config.yaml
model: "class-conditioned image diffusion model"
train_examples: 73750
image_size: 32
layers: 10
width: 192
optimizer: "adamw"
lr: 0.0011
Rows from block 3 of a small class-conditioned image diffusion model, named by matrix and row number. Rows with one number within an expert belong to one neuron, the router's apart. Each number is 128 + 32 x the weight over its row's rms, rounded and kept within 0 to 255. All counts start at 0. Numbers have three digits each.
Before each expert's rows are labels from the 100 images, of 14976 (inputs lightly noised), where the router gives the expert most weight on average: "responds to" is what is common among them. Only what is clearly more common there than usual is listed. The data: numbers of one to four digits printed on busy colour backdrops. In brackets: how many of the 100.
# router: slot weights (model.blocks.3.mlp.router.weight, 64x192), inputs 96-143
# up: expert up (model.blocks.3.mlp.up, 32x96x192), inputs 96-143
# down: expert down (model.blocks.3.mlp.down, 32x192x96, transposed), outputs 96-143

# expert 25
responds to: on a plate (98)
router.50:121171156162131047152055150130165135119150129143158117145160167138164121070110132134091135095131150150189167086054200088115186158141140126123159
router.51:145152093099100071120068123142116095126162138127078180163158132051073129138153134076123084145134137157166079142125158165145122109088185138154139
up.0:099115137087132126061077184042122140176153137145094120122140128153096142101103124152075141127160111086147146086085179099112132147125125138166128
down.0:100091075058165137083060106109083165093087131187139167073116101128114110132149180162122164155115093120147097114087155175139135124171136140121155
up.1:123184106126103110106150102127152097125139146112114172161124105166135163115116149137130097170072135158107097122165174144114150167119021131116058
down.1:079097149093118132077150110121133132139091132180089144154091177145089166111104105088090143079122175142148085122149146158112127166167153093128125
up.2:097160079144145030146118143100114098163149064105135115157154142120108138115135097098157107176143083142132122163106194158111144101148117093095143
down.2:124111091156150215109107109179141163138165056079154075128128112110126093170175097137153142079169143113079107146140107121118075132136137113099171
up.3:133144139170069068158093151107112118147091156130149125128134164116162078134109150157171152201151087120111144174138153135160142129126060136101097
down.3:127147144145131162155126134134081151129113146067144120134064131135161089086155129129094159098127124092126131163137163151147073117158116105159101
up.4:133110127156130137148110116160096160103063172132128105094077141134174170142170069151180139110072107159096161139144140156111113130188081158069116
down.4:141143119164185160087120197125123179106081085074056135143121134085159127122080146086130150116118168143138078120057128108120075119126125094138065
up.5:084175113143072125123106116112095130127136096116127130106152169120156124172143129111176143129059160159119069162107153124144142143098128145094126
down.5:149127088165123197160125104119114121164132196131066109123144102145160119140129191091153130090140108086128114125103140083071074128092103081090138
up.6:139164114169161181173181144080130169092104152099137096160140097125132114153139114104160141096117104120101104123120070125121108131147089145120092
down.6:094063165177146162146057134145083151106145136136141145199151118054127079114088111117146156108122219176068087095138092120087152153118105128109143
up.7:130116156133126106160189143116114156131127088224154044130140122216122157144136076158173112130113131132142094123101112160108140163151173119137125
down.7:145151092174106167091056123160133187066124176136177121123116156122092150119143129142144144060155207083120091099076150141173141170122041139129137
up.8:125101092054107127109089157123140127157139114111175105152127090146147197101125069099126146208076139148119117103114171099122115190087091138115121
down.8:168167065089121103132034084124133182138133140193190127134116170022146140164139098126106127136126096106089162138146149190129119107113110111146143
up.9:143091101159148061171139086110164140179078106081079148162146107139078114132162141157179091195113123183098192142111119182104149155167128169129092
down.9:117140160191131202145153106137137139100126112151156112122173153153120104153134127085160097123152135116096068113178115106182108158116130181149119
up.10:108111137129135181117136120170109080165131099126149171121125133120100130143123154112146050162145053108084146144150112139095093066112178141139181
down.10:160150177184084085115200140127102058131177113102154066127115119133174110146140128135137086131090155135114115190173110113110111135111179162107101
up.11:093108139101088137151133158027153138130093163161140054124109069159126143117145085191127163161018097148151165139147122152115102183130127106082095
down.11:139168116163086187123057137168177112102104137158213132143111148113105110135128135160126081063182207125192068101112168116157136125115092089158139
up.12:108101099152131124073108139144090123117147131133160159039073154160136122117056123190130073170124157117119169116187101152129106107075174107084093
down.12:113141123156112157129171098110151168175126087083200115137150082110140102113124104118122109140154069119119135127225084160147138127126141103138149
up.13:157158150077119127124097153173094100118111100127168130185180089136173136071106154165088101128135126146126075151084192128126194122054110128071169
down.13:154109089083075121110069090115134108142156127164089106137164118048105181124170112142162101185095112134138147164124098114097137149139150106138055
up.14:131200097176140148164133110140107128072188122073174153152153132105201144129156089085156138071077096163088045174101116183139123093159142164051125
down.14:140064108125151177108078137113087184105147097093169163164126112094177157124125079093129172129165172107141119113082184087070150115082122047141132
up.15:125104091124075165071141101115086118166129147110132173086060122145138132123108138155149064195144125089130185149173138153146083075103133137107102
down.15:135144126146125101143250130112113119141104110087169095137122134137149172123146119107153073112131096126138096173162146094187180143083189117116098
up.16:112156123140133078127124142092093054098079077079105163143119158116073122136159161085173122101122095115135103117130145140144129196115081101126111
down.16:106106177164137129111169100104157136133169094110062105100074166178145141095162156199152109098132100084120088090108127134149177164087163070124157
up.17:121174072178129107167152137176098141117064109112151157127133180122152165133143134125145147108070126153134111149120155154129136141099131155104129
down.17:210104112125126165090074090091050142123130140126088087157117128128155133130120079142124187119124124154126097128112144065099107133144131166126126
up.18:148136185159091095150111144121084093096157111103173051144129213133110149112145120158100116178160077087136086152138104137166133154146081097062123
down.18:099127155126078104152057156150147083119140140162148117123106118104082111180136158127150151141169131120189158119104128089124140115158104120128157
up.19:063125145131127073134144111096126132098148167156077056110083082174164138167146174166160129146160098110083154148140117118150094126181059119070083
down.19:122066124140121184146170122109122111166115173125111159133158181162135163119073082144080154092107186143112106093136108077145177128175118116153146
up.20:098181092136114110157198147195106109123185058088113141106138123141154154157138085085141158127097156165114104130147084143129130148166120217108118
down.20:123017136094154151100117144128122089144142182140101111115118172100098141092136129111086131111068136114093131160127089155133092135116099122143127
up.21:147081147084091081180136155100107154077145185112146089090095115149134165098169154177197176168152093089158148108141130106121173148136126157117113
down.21:167141117180084122125116090148064081118124120123098123116090140110130170113081123114129179174197136109137139117140124116062106149096117132133190
up.22:167081112162142123154132116154083103136113159110175135145119181123205140091181156133134118113099124148080097127085191147113138112148115138041183
down.22:096086103112152186164109161118142149103133154070125134140136130072124197084096177119092152164167149085142125104157145102098106076115156126189125
up.23:165152126190178097093144125170096154136170143071186136104084168101106146157147128091161149108101124125109073119081120125102119131227117155092120
down.23:110067121171180160094077088089104170113110072076098109155088155100151124158106097121134147109161100095087071139112090103082182157082139050121204
up.24:128128145145137129140172141149108186149175127199106080096106148172161159136147119158187078116108092151147048118145120105100094115131165135105130
down.24:114154123221112098170091126137131171095128144128147068110132107099114114139127147120116113173187140119060178178119133129102154105134118125127109
up.25:171156134094131171156161151016146166068050139129126123157178132126120100155094137174161146086145132072127159104128094094157104115103089090122136
down.25:146075111186141128136065168152190167100105129168111134202151118110149113132129110131170139114076173138137041105139112146065109150124116148125121
up.26:068195150191136105111117104106130139166156077104130119160188112108152126154167130152136130153109083140126128153111167152125191147170172125094142
down.26:107110143111115126090190140175134083152106033178172111131173154143149135167100141185150141188142189062124170177166123125116151137092177106151127
up.27:119131120121103155098168120083159086143127069159141078123144115163090154097100107113122158182138154144136117113116088122105163159145133138112101
down.27:092151095149104182099057116143152147122108147164177111189137132090114129169123157123120125092109182169157111057078133117142149109116116128119120
up.28:108123113098099026151137111138093113118105146102123128140142163132113181125172116102175131177094140122123149128165142138127153210139087129101102
down.28:186131153102136165184162143135135142100094139141113075155140171142101165167116158124131169110143122047127096163209125101186108194092195122123113

# expert 21
responds to: length: one (64); white ink (29); first digit: 5 (25)
router.42:114164085116099104111159123118201088165115095099096146130139070161164147109108132138128172132121164134160125142129116133066099136121129142105156
router.43:141158109113155083148090116126178103140121106128063127188202116138141102151149128068121147120056185143152114159088139088106132147142154122189147
up.0:142112097151124186104150075151161076126160138108134222156122108086154150183109155087108140103129016165090190153101114177099104109100161125153133
down.0:136140186155149091136142129153141123154136114170080131119138125075158124149115123156136101143165243134069057166107123129053132131180157135144142
up.1:159104139107141141162144152064161131101110201146158143152156116098153123136154122184159063097165098082130148120156084089210102106168145089188122
down.1:108082146141135028152124134140176110107091128175122184129125130139115141146115125115141142131088162134160094142139129146118101150141133131104135
up.2:137141144139151154163202157128138143075165116126161088155128129124118127141199123147137116124118181122124099109161074125132132218142161138125128
down.2:084121105142104068144134118117115086129212146152122130172098117132132109101137105116104095142164056156103165171076097168108114100107143104119066
up.3:156149107108088120112149188153147191134068142130068151176061117065129115140091120199132148122121194136090137063200122143185066156121072136166091
down.3:090114160146102113124102178146102099133119127135073125129141181227087193116133130156103153152140064118146102136109128115229097066099135108113120
up.4:138095111079113131083085124072127135114158123110147123099112175090095096078117125143083099119116102108106107144089167143115180148107134061157122
down.4:118114095122176081142089138148153121202130126116132140082133139103164074133138167168169118083142129104132100140130156124138100091061144118107140
up.5:125076107136110128117103119139094108145116140111150144119093121126176134112099154143148103173153103146113134164155127125113110144069099092111174
down.5:116131154157095148123104086144102126128121107121112115101096099096097140143182139105114114090127167119146137166140109142123113110159119192157122
up.6:080091089139136085080106117112114078133119117103111110097110102156161162152130088161101116179169085113153125177150125134130110140096127151106106
down.6:189101186158089071135189182120108074156128158117101147175147163220192162158111103090081111134113133144138149116185099138070123117084080174068122
up.7:150110167150101093122172156150127165121131152170117176073132139158102106153136094160164136130154052212147086147132145172160116092094123084143118
down.7:118138150137117145126122164092124123179126098065161084138125082137131194106089067112202178105088183106205161164142126116117106089073081134139148
up.8:109187077158132144149081127198129095097102139071160199147141150060148068098150139072089156110080118149107103197150151170180112054113062149106131
down.8:087186093196157149163157122122130150110127142154091139119147119095147128128111158151151121086169147154052153179159156126213166131126127138121112
up.9:098131123135142119136103124100134085145094178128131156160141164044154151098100152141160058097107117142196129142131131117132090171169114113136141
down.9:118075148143128105171114084143134118109172144129084158166094103137119206165134127112136132107120186150145115130147138095098184159121124135147137
up.10:135137106168141122083103146181127122170116098083115089127096143192104128161184142095114137105148094194089142141144123148167126095200187125091052
down.10:089129112181105117130113118149127061196119137186117081182135180157167124111110108121173134149100143111080177164125172126146143124124129090136103
up.11:097129111148135117138098127106151104103156164093116100070120147135120130099065138135122059183164103182149096214143183168171170175086105136125100
down.11:142134087101119104177063103094195158161150109134110133162167085087130094128164089111127065184146138097095129103134128145142102092197128155133148
up.12:146126099118161177116107120097150123124100150125173168152129105133130120126124156097127133127103074130177188167168076135134113156093151147126088
down.12:122121138103147092099143091126138139134116152154086143199064114111163149092155146112142145103119199150147077154111108120142143145159137110175114
up.13:135081100129087101087101104102138136125088167115196152180116130134107074072098137105145127141199095147129098150157153211123140154101100079053129
down.13:161174113114152148145148163142156148099032169167132117138111122185140095107139147140102144118120145195134102151179185101123156075085119143161213
up.14:136157147166093077122136098107133142145121223092133091083133178122144164118154107092178124090143132149085086127161130134166136160204164117115113
down.14:177115178099151092120159135132117131124168072164160125098104157094152089137191181145170137125141138133144132138137115112094132163136160124100124
up.15:130173107118129117065080139138137122075084134170147120116106109127127147131120104077089183146098148144149120140101179168094166116114111170110128
down.15:157167115186125152148135141120136109134063127081085125143179148125171127057125107153142169101095095141142129175149126198158108126133057160131132
up.16:121195155111121133153146151082130143084106130145125122137127137081137092079101154169131132118130151129145112120105154163215150125126060062099103
down.16:156153150159084090128143114120125104121119173113129126135167162154133159145134146145127081095147085149149147096158147135255106150134129135130112
up.17:096122175098107141120112060110076117097110092123145120092128140090104104115133105153106148103165115120123098110154163126154180104119063082136159
down.17:128126123115158086089170115141086100108129165202109096167120101132158168120142085146153109174062122103095173149091141151148111118083077125117131
up.18:138141147131132174145219140104104137071082136108216140134141122091115149152129110132162116067184114106102127115160052112175132136161147109174109
down.18:155151165141129121130112103108174115089097170118135133112141086136095134146125111123159140134109088136145147127130134150074102145151104166144132
up.19:118143132114117073120128161123118102153122180119134136101087130135085046086097136172161123074082176109118089114117120128144142106168137099143085
down.19:094109073153164078115178102120118161106074148169144129146192109103124139097145118114134130136104156192060174111123147151097171081087143128161198
up.20:156102107148089136108113101117110160158069151149143150133086151145135122116118181101077155145185055148145145136090148088141095224101191129148107
down.20:105117145136158121138138090139153135115118113069124154170134116162096115143123109171095148146104255105096124135150135098218121108134171156079150
up.21:141128157193148091141085140124157119203149132115129126146122109164197075124141104148109122070156175116124113153158165154172152182122088133163084
down.21:129080151119145104152098099118083162091122130058146115068131190080131146151178173146142110130110103172093102136089125184087100091146147121152131
up.22:117142140155142148152160094129079202119121141146204108101123136105118168103128124146159154105131139178113144107104116137153172151131097150119107
down.22:105130140154135197124180067163142145118099090105194110127154138125112115102148120105119180111152107138114124090133110105182093126137122136154131
up.23:122063166091097129090072138113093170147132114180131142072159164133125102102056173182116136127151113082169110129105190119119189098092067048147160
down.23:156168102117155087096118142128134101120073119110129112135124079152124124129132162090099155085132135125119138146137109101125088069115067151171117
up.24:167127103160134165109030120119110130126083150126178120112109187135144193153145177097113095108142072098102139145121132101137123108140128135173095
down.24:142126093123137039147076126104098161146096080113181111134171067106159142119127141123109099141098205140121065194135107126189170148144129108160148
up.25:110117084157139164101195148081161078127115140089170179121116117140143143107064135115124124157144123127127149165160065182135128117117160099136130
down.25:111132121100153056120154090110133036116108227178102103155147104120087126155111115138074149116113145120119090188108060145162133107152145150170116
up.26:152156123163043103129118123142139057086127163149202116102172155131177087167144150151122135096118125132154099070119126174146179136112138133125121
down.26:152097135110115132132122150134148168087083074201092106078155071094121128123127120131140198134145141112118128199111087121149125114128195068141134
up.27:176089115099137139152152169115143117121082190151128142178161132093108125128155147132158149108103120112155211102135070099173113171141163107169149
down.27:134104112176139076175139122158134152094060148147162142128102107126191181125136121120107079094103128109116095119154097160166109095134086107095114
up.28:133146124147128084128108141129143124182151091156147164111113111126144082106063112107062144158125115126110109158186148132144148099114120129100139
down.28:129103169112136121114147100138194112120163088152134147144101189112157146112098178118128121104138118133173067143149092135101106138128099115121111

# expert 4
responds to: on a plate (98); white ink (45)
router.8:160141125124143089112072149117153089106093160164112150091115158149096098114125108140102133103150074141135080130130163143117140127122210115136141
router.9:143140185110093101123090148132104162112166110100121071058138137147094139129138127155102111098142116122116148095115182057123187160114172099143151
up.0:105134157124162061139081129124112054111096146220122123119098118110091142162094104098078132144153106192177091116155133103136110101141111116092088
down.0:158186103119120150174076155115147142109153103081130117095117094097155153113168095147119142134139087152200156140112087156086104145145102099142136
up.1:169118079144151127171109136130124139132132149071129126154150068096172078087163134120128071105129095165126097114171142176176126140137134105088122
down.1:107130117117108192143026132127207099023147176198135100152140173114160116145142119156138150078142134120156137090108201143143084152116141117175164
up.2:092142173157134040131153076128112115171157132159138107123114119092129084107075160144128112197118179132072149144173134108166140118142086132101115
down.2:167108085127134168127093163124110178097141113136081149123106107133157079135164083192130085192183134163142177159141095078131120115081129095112146
up.3:095120128130107061097110099136101095195152117112117116120058139104132157147103178163071138143118174155160139118134163153151194165179073107099116
down.3:091076116094104142188158082096120103127154100117120131174074124167116139077165148092094118125188156109132104147100108115147100172149096124137099
up.4:118155128142153158087121128156104111135123090091115154127096124115140122107099142104109161124132206113103185105119109159110139060107115135126132
down.4:138133127180098108162092112151137156140103163135190157099100150163125100115150148174076097150134058106071141098068135199144093115161124145197141
up.5:125136120144151169121117076198141130149118153155144178124123115146136121131128100063144104074076178152104077141158080128100091128135150148092166
down.5:179180093115133201084084130105129119078140180126142119171132191071068106165162092087097107104120105127127166114127153149165099128144123147115117
up.6:177149070126104135125145123128131098082070138050133145115134137132104135105121118103072152125111118144126197118169118163135087081133155172141083
down.6:125156079159127114140130157074120118128075093182141175123126050118159123127177134127126144138145102128150097113078108078144146154141152077113105
up.7:128109177133167074122140118140172064147122156168135118120095122131118122058127147070114137129156110208136103120128132037118124112220082132130107
down.7:067180151072073075134097150123131194194120116153104087176099110147128156098115122116116142157120110102063077152102096132140092135141058148129125
up.8:166120087134195155119134127159145123107082100175093171145122099140114134184162148120151156130076165096168176148128084101083075068120181151115139
down.8:127140083144124080146088163153048092090148098057162138093108132167076134152153125103135093187140094115120146096084115112105117139119123093141146
up.9:136124143133102151094138157152089157135183141083107095113043181138114080127056151115116195109088187126078147108167115158117108164109170172110082
down.9:132097102083083139122056106136089163096216145177124123194149091120122115087119127130137211137138093154133114168111073153131143066218178140134107
up.10:147136145163105128107132124156123178140140135121134138146189120073116073110083155149140130107147144171136096177115128128159142120132144168073142
down.10:141183122076134105157143096112134155152215160159134108180106155085063090100133106097115139138149117172170155133122215157133186093138175065093094
up.11:091124102125141145110144093120074140118182055072180128141136125080142168141144160097113123151132113145143118136094122162129107125141128137187140
down.11:113135079169144138148166145175158114068163155114188131154170201114134164156157112186088135080142183107144116120119131113178125172120117142106100
up.12:141122145112167170071107179073094133072152128121128119159109157107104191120120138136084133120131147089141132093091141126154127112099144095171142
down.12:135060153151089098131043084098119151129108098163096178115132130121158115101139166135161174082148136144114084131115159126133107150120158156139136
up.13:047139088147117120119113085101087099163137182139101122141110072142120115063136119183134112127093132086115091084079163096121135127133077096067173
down.13:125058137103161165157126103137122118096106126154065160125122108164161181149142102123119177138120156043137117084141132158089141151195141134092162
up.14:150176108128134175120093091178153102096139091139100154148154159132109108131146112063092154138067167102178145142139111129095130117124186149123163
down.14:141092112103148074165106120149081102072152150103073177160107120199096125134136122116103109110153069113155098045096140093173119144122133158129160
up.15:143143141193119116152163108135114104172130084119149134078137083174166085118122128104128123130125139182136127124099184119169118109089099081109140
down.15:127100178113110081115138159109163151072130144142208152107134173147138122134158177098125156077128146100121116157102159144055207150130144152140115
up.16:060098132129084027177140101127136109117123176118123145069126113098184125155108127134135150154084173208125095115094186107185127121093118120114110
down.16:106062084095084189135182170108096175154134119123134076142123096072134182157124107123113108090095107101103123134130156162146133150116120193094142
up.17:105102136124102128165086126147118130190109173160079122207111100109132139140147142144165139173111108128161178167185160141072074060117149172117134
down.17:115151075104161172138088080159122117104124136081129111159170145102130138126125163108150147139133116136132126159169179146143150156135141118162176
up.18:159127113140096085165109117086118095120156086100126110060031099108167136148113178110114146144117158149152098138126120149112145179141081121104104
down.18:125159114097133127097096119141104125157094128148117137131069164167123105157092087141179149119111167165077150122139133126115135109097128137060173
up.19:090149086139110129087142114124127121153045141103120147129062097115152137202164137115103145171087126165074167203118155147096125146139126186126071
down.19:121183136161145105128208176098134092082057093060104112174128195131127106140157111131072138101176065102117154123120129137147148122133098163078115
up.20:122106139184155147124148158162097171130159092126186091083065147139169211148161169085124115114136180117141154136186083105086126147148136199133109
down.20:149170097133087146112087116119105104101154127135111122147128119074082197158103088180144116184155130178144158240122094124156149129139163108083164
up.21:114100123207106071153116063116145096185146154116123090096152118105104062118141052157140137145107161106157131095101170171145102145121071140090121
down.21:174117147120069132103084127128142138122131141140110184171175172126172077144116101124103091149124141151096078191048171157116135095110107137066134
up.22:105128135143077149142113097127101129099047217110142121116082181101074104110073081153098102086120226152109163139196114142173132100151098099114115
down.22:136161107072122136146134085102128070085094125138146088175147153097087131099091145093090123064162069109135157126146162135157146150112088085160126
up.23:150175152146144112121149156104126108116117165072132111120148139131118192124101163127153118114156125108139142104166134091144079115148080118152179
down.23:061108092160173160155160172141128126168030082183151159074127086148167128164152174103068207102128074160114148197136135174125112155134146133115102
up.24:157162141143110137107158136158130089061081116093108144109155151126135129090125085096124179150108082138133124129154067154125131126137183175116146
down.24:105163165123124143129153178072142176137121133134072160141152091127108137108072134138120108251078172121192065110074117110169133122107169116158107
up.25:126096121143142097161073180158166113150173170156095126102141088177105139131119082132121143205176118157172090132129134146074142064110162162111136
down.25:110156109112152208110055153138107166068190164135117100129142093058109126104114120136100128131101206104082088167102152182071130157122203122106146
up.26:116072131125119179091112150082079096183102080127118127091069150062087125136107154155099149146153155123095094119103187108130136108102055109124108
down.26:108085183166096115146139126174143120081118152101089109122156105085147121133077145137121120132127141105157154093112100147180126159121115110127125
up.27:096055128163133155092139151068095175171140160141109094090054132161157136184144134130178086157125130115112153106195112125134110114139091121136080
down.27:118150119212167156086113178106126185096111130108170147170148151120118139134126108134177070158139109132131165117186131115158102143131173165119107
up.28:112056169083112165102084182081106103193144114118142106120110117086107096095113193161073152204126145085126157106141185094149147178097051096109140
down.28:130073132184165105110072135118179114108148170120167125125151140112134089144066161155059145081126119161099176149074114174129137104092157109170139

# expert 15
responds to: bold (73); yellow ink (69)
router.30:100112157097136140120081117107145085116126126130090127168192129168118126094112164145124110141200153102155063113142120153143122155128192072156121
router.31:087180138124114079102093125110204115136169060103162118103162071132161154112143126115102200194139128150153087124100128114114151168084141142122135
up.0:076133134194093094161122113162157086116114132097142094046124155143116080090136098111114120124153115136102132122085086131163181090116113116136150
down.0:189118090093100117092183135103076103096108168131106193118079214089169106154057090151088126148094153097126104121121079097084145091112074087128147
up.1:113174165118133078129127106113139099115179140100106113093128104092143118118135149131108065146165144173137136141102126107165122111132158143096122
down.1:141180120112105141082143136088161125182176073121152149064116142137158133111121148106132148175074109149117133193115178073098126092123142074177094
up.2:147113150145081030140062096184149079178103132126133133109129128097163159139172142107110151154106129158130156163079120123146145088145157164089166
down.2:089156137140141175148097088122148049099115101080100186135120128152123154171105153188153159107099133115114118107159146064153127144130128115141146
up.3:109112131175122153106159086099094150171132114077078130087085140171156125098137071115202132109161180102065063186147124111125093144138064180113100
down.3:146140097154147134116190151143077099109169140224055115087110098109074112154120138152117194121115073066116179164143155098133134089128209095102123
up.4:097076129133084045125077104162110076130150125127098132093106078099150159130090101158127076141142125111087153072104132148164177113129124073129108
down.4:100090183095123178097047120138180105133157173160168127135142131106204086098103170177136097139097087140154132136117140137121140122072140161128143
up.5:074128112159079094147111088116122099129113121119074100111159099120068110074159140112065113131175129115183162129167132141136147193147093117134135
down.5:115158166176126126151135147163152131162132113193091159122119098107143150151150215141075172181091152122166098147108179159162045172066122138163123
up.6:108122104215139119140122103201135126139141126129138151161111100133144138191147102094139128124078154193120145116143111159114140136205102157122120
down.6:161133159107131087233171134094071155143117094165079136157150098081135111111169096129088112152165121123102102159139132097140147100096144125161160
up.7:142156109118163145108151108092138119112141093142150143141071125093119084114087113144143115129105100114113130183116147140121098033137112149091132
down.7:111152191066093054081091161099074135117179138121172079187151106109086169120117115147142108132119096127048154137187164063148097131141151120153160
up.8:148095128162138121130158077129159138163158130145106135125115103168125095134136108121091106134056105157169156126165117167132153131137150137140107
down.8:143123077181121188151073076104180132148153117118185152125169172211077131154126132125154171067133171107125126147161164152168120139116171144108136
up.9:155151129175112165156094068140141139130119142146157137163157134125107139192155097082140127114063084166145177149132110133103094017159156178120136
down.9:093142184099195121109114098138064141103096087147138121165084090093139120173151137144164107052172152158074053111124124075173069145114117129132150
up.10:178136146125107115163166099082149164134146138132089178159134141107060063097119155159124087101133116150137120137100075181117182081128162125170121
down.10:125130145140159135160165070118119163109133142135145100096126154122102131103095124131152116091138101135100191106131125129135120086157122100137071
up.11:081117106149089071113123092143129078129177178092122138127067124147123139140128090096143119100106137166120184146176130130151169125159087124091098
down.11:074158112173135176124181069143168135119124155124148130148136220137105170173065160122087119083081134148103130145144145075139118117113119111152141
up.12:127106130117143124102065152123122151126062139096079146135114129114105105083115118116109079101156143113067146118186173134137113144087083094166116
down.12:150115097125151207120095092078114088125108174135098123116072103208132161109106132152084117081149179142132109165111140104118101176057137150091102
up.13:135077161122123092081161146159091127099132168141125121083131125137146147114180112143095124094087138068137196146131129110155131165049130159092122
down.13:137083105115118108161121132168099122068153108121118091074129131193184121123150114140129117153115103165105109166063168065105166167129104155059157
up.14:083126151110138130110105121078067094150100092102110134110155090119160188149170202083119121135193108125139120115090166123121174204129145120165135
down.14:145122127121105105186138165151131123139132184164105077092103105142119173132164142153125166132114103099166128132066143147117155086209153113079154
up.15:164107109165142072144128126192124125153136140108134147151181135127127142130113118148142140146098154172123084182140144107156163047101111149082140
down.15:128144111125107154093102203162158150135133081156094158156068132170157159163103125158175070126173122074054141072126119192093079124099158112110135
up.16:128089104130153171139130114153081113151069165074042161131099184107121142151086112118092052130115121107045137157141077134159122086094168154131147
down.16:153115135120087094146138160109113115141057155184101110143116077069121146109110159164085109119083157145110097166161144137123165175085177116159115
up.17:125162151160120118181110084175129105070123116135123152126126106094116169196204107103117141089057142156112118153117148150130152123172116174128127
down.17:183158152142097139153110091103099127179182195097146174158130149133140100125127175143117137121201090153102057153156120084140116066126114090131133
up.18:165173191098131104152150082075138138070095132143121084157124142085108166182168200111126100167140174128127124129114181126114127193189143145161151
down.18:141123121115085125172153177151171124127175111115090091155133128114092183147164148155122100126037089112153140162102129160170147126102136131113116
up.19:137097113181139147130174105138081118142130143157160093100056122141172171130139141154090143083128116158152157080125137108112137083136147160103075
down.19:113144079097165132153130062127025115173136077126102138120134106070116162128109146124130138139102099112107080075119128057134142157140161131126119
up.20:090154101205084132195085164111089133145152154160145127087157113133113105114118090087095156090088138144138097136122167138160175114201116131120096
down.20:149158178159123105147086111180096172179112120035151112151102123090131161132152098137142109142138184107186127105094186099155124157161106160174094
up.21:138124166145142104156119097109123163136085154152100155136177128111081120099083143109183123131100024137136129136130126162137088155135064072161193
down.21:130148090068131092096112156172091118112190176165101092154103111111081196141128152140145145191168132077097124124106144142158146127154111160087089
up.22:100112119124126113105149167116103121139057111101148152123066113118146102161164085150106145135143087102121137111153160183196074173192102148116104
down.22:156119107134120122134126169165121097116098166097128127154116194141142117140137147121105176102110189138145213196129178158156145091147140088109099
up.23:108109136100112121140142158017125117106225135114088058158169064148150143160092113176150114125152211079092065110089116076094108147147146092141163
down.23:141061131148119217125199070121121114137180107172127097129096153229060140122141134167155118085095068101149121108115136161157147120190171112147127
up.24:093152107143167105057136073139095066139100123109141151169116099129097151084164053089108122076120064168116134138137123195137173136116150153116119
down.24:157132107089112117112113117137177179087131103207201131110070136120100143126092148156164201088177156166123142065099099087124146118119169185158100
up.25:126143161132172153145134136127115131124148106151126113167102093103119127159174166130058148132148188126119110111136178166150100200139066123149134
down.25:123115095127136162127115165105116152097168135073061069108117120114104101087153111118113200111033146123116141115087106160164140144109142151111119
up.26:112112132103072084147154075117102078121100154152132153120092126154122098137117098108099121137146096160134120178151109194162180161181173115130102
down.26:109118127184117112142124097111112166124068195124160162171144178112093048126068131139082196134098111109177140155180103066130134163112152132109120
up.27:125155095138138178127099056166119118119090110103127201128102150119143116108106082042104100127107092140093168179105149170101100079144149173141100
down.27:109104173124124025112136140157113153129095126170125111111116093125133102124097123127114053125143162153093121139083144057161131136126204166135094
up.28:139149108112169149135122145128103145120156180122169122135131153093186144092046059113188098120126095113109140161147117099162070030085140085106124
down.28:112176090107145145110202109106094105133122176119119127125126088114120104151110098116112109114158153154161165157141133117167134084140146153112173